{
  "model": "image classifier",
  "crop_scale_min": 1,
  "norm": "rmsnorm",
  "residual_init": "scaled_by_depth"
}
Rows from block 5 of a small image classifier, named by matrix and row number. Rows with one number belong to one neuron. Each number is 500 + 25 x the weight over its row's rms, rounded and kept within 0 to 999. All counts start at 0. Numbers have three digits each.
After each neuron's rows are labels from the 100 images, of 14976, where the neuron reaches its highest value: "top examples" is what is common among them. Only what is clearly more common there than usual is listed. The data: short English words printed on busy colour backdrops. In brackets: how many of the 100.
# fc1: MLP up (model.blocks.5.mlp.fc1.weight, 576x192), inputs 0-95
# fc2: MLP down (model.blocks.5.mlp.fc2.weight, 192x576, transposed), outputs 0-95

fc1.30:494487470525515493459527473486507540498541514480476502574462500452479443533503526486523507485493456465527493520511535496509506515452522470541540483526471474475483497471507489519540469489509504548487529497495463426483516515498490490511498543497490479487494498486505499543526531542476506470
fc2.30:484519506502501512476481484506462468478504502509524545551519509475458518499514528488508504548425531450525509506518540536473501478502478497491477480462545511489518486476540532524487518525459491483509426485521481503535491543486516490496499524500481503484473490484501459539487480508497504452
top examples: small letters (65); monospaced (36); the letter f (32)

fc1.207:505500466505460514502499482503584575475523531534472531527464482493494476480515485488502500497511493470492528508473499508457545504461473497504490475536489490494513492470541504510516502497458538537484500492530443544454500538509518472502528517543510535504514499513535500526529508498470529531
fc2.207:487508522513489514543476512566474482496512510478490461495464503487478535509548539486485476552539530470536482488506465511529535530518511506455502503455505475527542512531484538512503471501538482518494473520509521521480474498515479520509503525507526512505500493502508470481494515526510494469
top examples: capitals (73); the letter e (62)

fc1.77:493473478473544487474534500479507460486474448507497459497496506489480503503518505499524496491522476517500474504513475510520517482514508516477482479486469546523516536494507537509516514505509502530542523564503505521515473514514540527502524497526469528476517488523505503509572539518450521499
fc2.77:468493495504521522511500451492489477503517521506483505511470477478564513504523528533497499502485457484520521501513452510498477521496507557496504519535511551507513529513504531479483479491519500507487561479473515485494534541523477492491501510512497508535520509532497512504517494514443455498
top examples: yellow ink (28)

fc1.473:482469527515545454496512505514517501534528493535504543510531520505528478473481507449513456452485529500527476465488470503485495476511553537499559510460516512480502471492499485524515514485483497488503506523491467503484492482490459507539461566507504515486473522463452496517493512521538492504
fc2.473:484484493521495500481496511502521515437518495509500533483528522528505474518487542547466511514501514484559522504488522520464504497474466533485529521496503470465512542499487463567528490508515523493488459496531488490499549491488513531440509499484468501455507486504489514510508462530476524525
top examples: the letter f (34)

fc1.112:513520492480472531540492528474480496510504518490484519493496486479498491412514531499497451504532451503443554521483519530519534478492521525524510476504538477499489504497482526529528471436510479518493493529466427469500521484561537480512490511493512461524452522516534489506479476476501498481
fc2.112:523516496543466494463508537508497506528483488525547498569498503534497488510552521497538483487517495512486480511483491473527499508509498478574495492525554489504517540485470507460549499502502484541489474500523530496488490502509559472489455483467539518487498495498554498496493543485497538489
top examples: the letter f (28)

fc1.477:532475485496494507525520513505491523478529498508508507509469495463487478526555524529508468489540481434508504539494556496480475492495509483515563481500469453467492507465542483480506435484529458478502506483510550461486478504528497481488437493491478473490470493476515496525484497553478473496
fc2.477:521499490547517502481508502481520489532503488495514524499476490519490514516514531504511487479469492543502490477495499482484470483509500492516486465440531499482485531470517495524536482511433496478482492513496478462530542513484494473495491551503500491489488475506486438496481530506541496517
top examples: small letters (65); the letter f (29)

fc1.279:452469479493476549518492494523503535487505487474483488482469479467492488529549534518489487525523499504468474520488528571464470500504483451521494484521461497493444477482506511471485510488531536493493522512506469492508488505515457495531554544506427497515541494515520516555506462507483460517
fc2.279:480553542518476491503472476475472495460472525497518498516505498548499519500493505489545440529487531448494530493533491478498489478458521494506476489446491478496558536513463507541518511507529519499522520509493483473485462482498445474511471480485478499510501486505445507498517486560495487480
top examples: the letter u (30)

fc1.409:494503493488531535517483497482457493555503441540480489471495549472524512497516469501535515521485492490487557458499522535456484457540494492491480463507489516522494540533508494516479470484523498539551504558509518499491515527485485500518498537484461527510460487562515510499522499497516486523
fc2.409:442526491505492542518530539564478456478461498500529488496521474513475509498487513470548534535456491495518501515489519468568468501522497501557481555489516489471492489471511504506522501495467501486465472485483473519531511512510497485469504528473468492532497512549506535508511525489504487509
top examples: the letter f (25)

fc1.482:500544525516495456505503477495481519498468522524492475463540468496526460513497499517452496481532481448454530478509505500521521513536481524519507532511442513506500520487483495463458501499469495504537479485496495481517502483528509440517511508538506492482481487548528514525515522532508499541
fc2.482:480509536451562457500491519493549503520509484504497503476540508512483469519514477523559486535522492503500510471480516512499518520507513496491490508472500477532513479491510465504534498481508482512518521509469486514527490498497463500506498498503510506533514527511462562464488510499456474480
top examples: the letter u (29)

fc1.316:465468475527515543532465524543480491473528493516508475506554505495486480505503504482471506478498511528467455454495543498534510508513481467480527488560520493478508483498510470464530500428512494468518502521460511488472508480506498511536500501506484505455533520506530508458490478508474533467
fc2.316:448478532492467501485462528497534522495537500518539481543530565575498464508454495526530499527467474503465499516516479500482519497459523473491470450452484514487526486499516499541524534499479497489467489469524492495480475526503462443510474480491501480489508492554439498512469556506502499492
top examples: small letters (67); the letter h (30)

fc1.66:484521504472493494498543505466504489498521480493549520505504504558521482506452507522520515501493513463488510461552512537507517479519540513502529511493486505500510467477494570521535516466520520516516481513525493507470549505446497550487566491516495505499499507443497495504494514504492520472
fc2.66:530502487526464499476487548491496537488491443462511466495509507503499456493474521492488501544450493508507497530501482480492472496492488474535490485524484507524512527524518501550469508478497484536546498562466572545459488514514543527515539551504510514521522502487485529491477493493505484526
top examples: the letter f (25)

fc1.371:493493494521493511466475558519470484458554475498514473478529505499487501507474546502537502508491475551433495557467502474498489493476454513530501471447473549506498549485518523463505466521500492544545531505496434513497523477514483488506520495476494527534538503505514503505493495515497538475
fc2.371:494491499476500503506531545513520490524427488501492550457519518480498505530483499501505524476512489513518451475528515567527529556493528513528485452540488512485460533494499453507496537500489494497486484487501518528431515457506495479528486484472478496470495502474539471497500444560511491477
top examples: the letter g (28)

fc1.461:496521464544473477464547493470498489537490481511487439517499467456505485476485487506458530527521481466488466523501447512521541500499479526518498505486500487449510541462459464532523541501552476483516472522516487504472518575522488499552496579502509473460488503471515490521524550498497507509
fc2.461:491518488554553498484500529519520461504506483554479492532507540523522494475454522477517495473516535465513526501518477506521496494473506520544507481532522495450501465529479458500508526492493522495515456525517488486559484553502518531508496493488525517528504497505509468497507518471481526526
top examples: small letters (77); the letter f (38); the letter k (31)

fc1.315:509494496499483475514484473499486487462525503463524502519522474492471512479480523516514492487552474466509495497494497483493493521503451520501544494538483508548466493555481502480470477485509525562519525514508508469476482501513497532495500470529499493514493520488475480477508506502466492424
fc2.315:517459487517510496537497501496503470505509510527480595520494450472516544508493507496481472465548500499513471489464507521571495506510494559474520515487498500531496497491492507514494537519525484491452519479527476467450521525472486520543474525525486541463483506485472499513498538505497486481
top examples: the letter f (40)

fc1.496:519482484481504503471502525461466513486522505481500491508494451469494509462526498519529540508502449519498490539502449491498491522489498476488541523559495507480546479498512507489476494533489515454534496506506487465497524488502530477537481537519484527481482543452465455492440534503526455469
fc2.496:499506498510562508464532490505503504518495513572522471509464516521512493521523483489492510476533466526511504488524486498501516501552510493502511465500558570473502496497483514453528466522461500524501486508564510511483502448539536487536479507495499534499497499469522491556520519473507455526
top examples: small letters (64); the letter h (42)

fc1.360:488485525506476503500520510467425554466471506469475502491463502462490510481540493513468532506495463497516526440496499471463478509514475488499517494500503468508507506468487529503471500486508466559494516490503499511477481511504530465488534509482500519478482472502477517466546502509519480531
fc2.360:545474492458450554499514491472477551487489494495504469460523501475528502497480499531475511457507511494547487458472498472502537485491510481493529462521522496492457471527488494455515526461488454461504553501517465482486508507524493491470496530502504536499465493484505467532493458492540520499
top examples: yellow ink (27)

fc1.239:520482457496487512522506506420467487493542527522500507514486460495478498470514529520497474503483464519487479515529493503501464484535526453471512492505529477484544493512519499482504454499496524484496469494444463483482506512509477519496516545531531494483467454522467521501495464453527509483
fc2.239:507493543474475479515514510554473562496508516513519484484516490537503466517555490499496481471531510504490496494481523498537519510462496447486533498528486493513486498522511491468536469484534461470532505513495493483516485457487487544473465524489523541533489498488530520501500482513468528486
top examples: capitals (63); serif (56); the letter n (51)

fc1.193:521475487473579472502485538511469511480530481446453548482528545471524497490525506447484496452492456490512530484477504513504545519484520530538511450525496495470495471507503489518502497476513505477525507475488546497495466551504541487539511549478504481488505504473498490486510439480460493524
fc2.193:480493468514517544473518548538499487487448534484495459447504507468515516500500502532493510481526484469484498457498496520496474522486502494484487525510533509509494498439498513508503569553530490550483458492484526512453463504473498502479513524513485478505497494506547477513499485516502577512
top examples: capitals (70); the letter n (51)

fc1.17:529508501484501518437498480461505461564501501508514507496492517504496443530487536493545486492486487552481487473529502477482489476507488494461535469468520493505458505549483520463514467565485538489500497525471505493537520509516493532514457510544516521490567503525431503473468502483543509497
fc2.17:471469538509471511477493541537516537507494501501506530501518497461527504477524509506490535519526506517489528509539500493540534504490562504493510517511540524508518520474498479455535491534465492507499441523542461448487536550507458495514436518504499514464497513502522519489500509495506512463
top examples: small letters (63); the letter d (46)

fc1.519:474495500477513520498489475501519487498536490500496487465450507512516468500470466518522483481504480517504479475498466512481532531523430473480488488519477518504474500447485513480489482539496478488504468511500491474493468489483402449514466476508516493490504489479492477492527482493482485483
fc2.519:494523522460528499534497545484477521517484478540475492503471489499518477483480488493483541536511509484501547507492505463525549469522523540513523437492576501505476500515522470487472526520530510523473484479504521494506505494478517540504467506473502481531494517500537464508497489515473488539
top examples: capitals (72); the letter m (55); the letter n (51)

fc1.274:503507478436461513582460486527516502465449488472487490471519474480520501488498539500519509504500461441536525514506533505527494482504528502490519550490489506524519499505459494510524502490529548469505487505460543482539492541508451496472467513488517502490490470514477529498518524546549518490
fc2.274:508498498509504504481544571463529470496460495464471497471490506493509485533490547467515535485516504517501516499470528507467474488495484527525465479552448516497446485490507486493493511476548524473496498517490508517493481481535488465503510542471456532518505505486494476513537469557504510460
top examples: the letter g (33)

fc1.260:474492479525506514539512478519496500509494473485519510467523514465508496527506491502506497494513453465468525452440510507494496508494562535511503436471516508495508522460524501476491546473544545539521495494503473527511489502536479462504488504495508514483513495501516472540487503510482519515
fc2.260:483516502516512532486529496464491494471517500555495461509491520512503511507505495552465498486501479493482494476503524507496533546467501495562492488474509493466486494493467475525506457521506517451521461485491478508477541486507474513479484503534506477495478476475512502519493527473469465528
top examples: yellow ink (31)

fc1.262:528517560500545490514533539474477481503490537472530525543502520524505505528485509506553499512572525473501518542479515501470481455482489508520553501455515472537481503533524531484499494476481502458499507506515575494505470460508510523464506525500457530475520520523522543496495519512498469460
fc2.262:518524511505523514517511509514488478495536416508518477493489491476534483509505488486472499510499494510512500543523490496481492527481486488538497548511508530527458505467513520516501485501492481532455502514507530529465515488515501488537490508463486546503548530522471513522476514462471462476
top examples: yellow ink (27)

fc1.323:482511512484445518494555495545489492489491461508506455460488499485529511472498514505445465566543474497499474516521474506493490501477508525508500482506478466534485484505509524491514526493577488513505499516474513539491472511496542505484537495514497512447489507523505510519504518479518536478
fc2.323:522517486510485476523484493434481478487507488510512482510551532492553544466509541499478509487492516500526471537523495528473505506493463522526515521530513513518485454513510528512502516543500580487483514532453534519527530514475512557517510483489494478510512490516503525497536546512467546493
top examples: the letter f (26)

fc1.39:465489453499480474470480536477502552468510480491500482485473471505534493502491510470481473509511492520450447534464508455550489503522497446484502486546482542498484477502499498498523481533529525548509505489494516513482455522520518483473493518515487523515523575486539469507537491513470527494
fc2.39:444485526513520501508502499519510511517512498463513511451494542512502499517493493570471492508481494500482521543462501524493512572504513495517483534495463469487504515478514494474541504477506528506512503479521478518426509490471513479542463508477520488473518517490500559479492508508541496492
top examples: the letter g (65); the letter y (25)

fc1.539:493534502476525494509483514470516499517489522517518489463484502502510453508521481479544492530531553459507522485441535537467514550511433474487461504513515530501478514492481491500467520494450537486492490505480490532495512515507505475541495488526460484461523510513500499530515490477511475507
fc2.539:471485553493494473522550462495446535462511484518512494515511513504507494513470481497499486515480468481473509538503468463541466524489496541440467509499472480474509547511490517480542548501517524532466541505476456500519484505491518544508485516500469504507542492509519458485504472474460481502
top examples: capitals (85)

fc1.31:535454517482523456497471492524473500468536522518481525482484505481511489496485500521495504491499467485501526488469514489488534531476464484488507552530499482512518480484486474487523517498535462498453479493466472456509468563498476527488508471498527489463512513483501529452491490510483480461
fc2.31:515474492503531490471517503515497477488485492521498500513490457495536513470487484498492494503536518508499492492538491535546501481496505565493549463492488533523484478524467478515481545451518516483489539443496566553505486521494538516489482514499485499492498479474521485481489519487481508548
top examples: capitals (80); the letter r (66)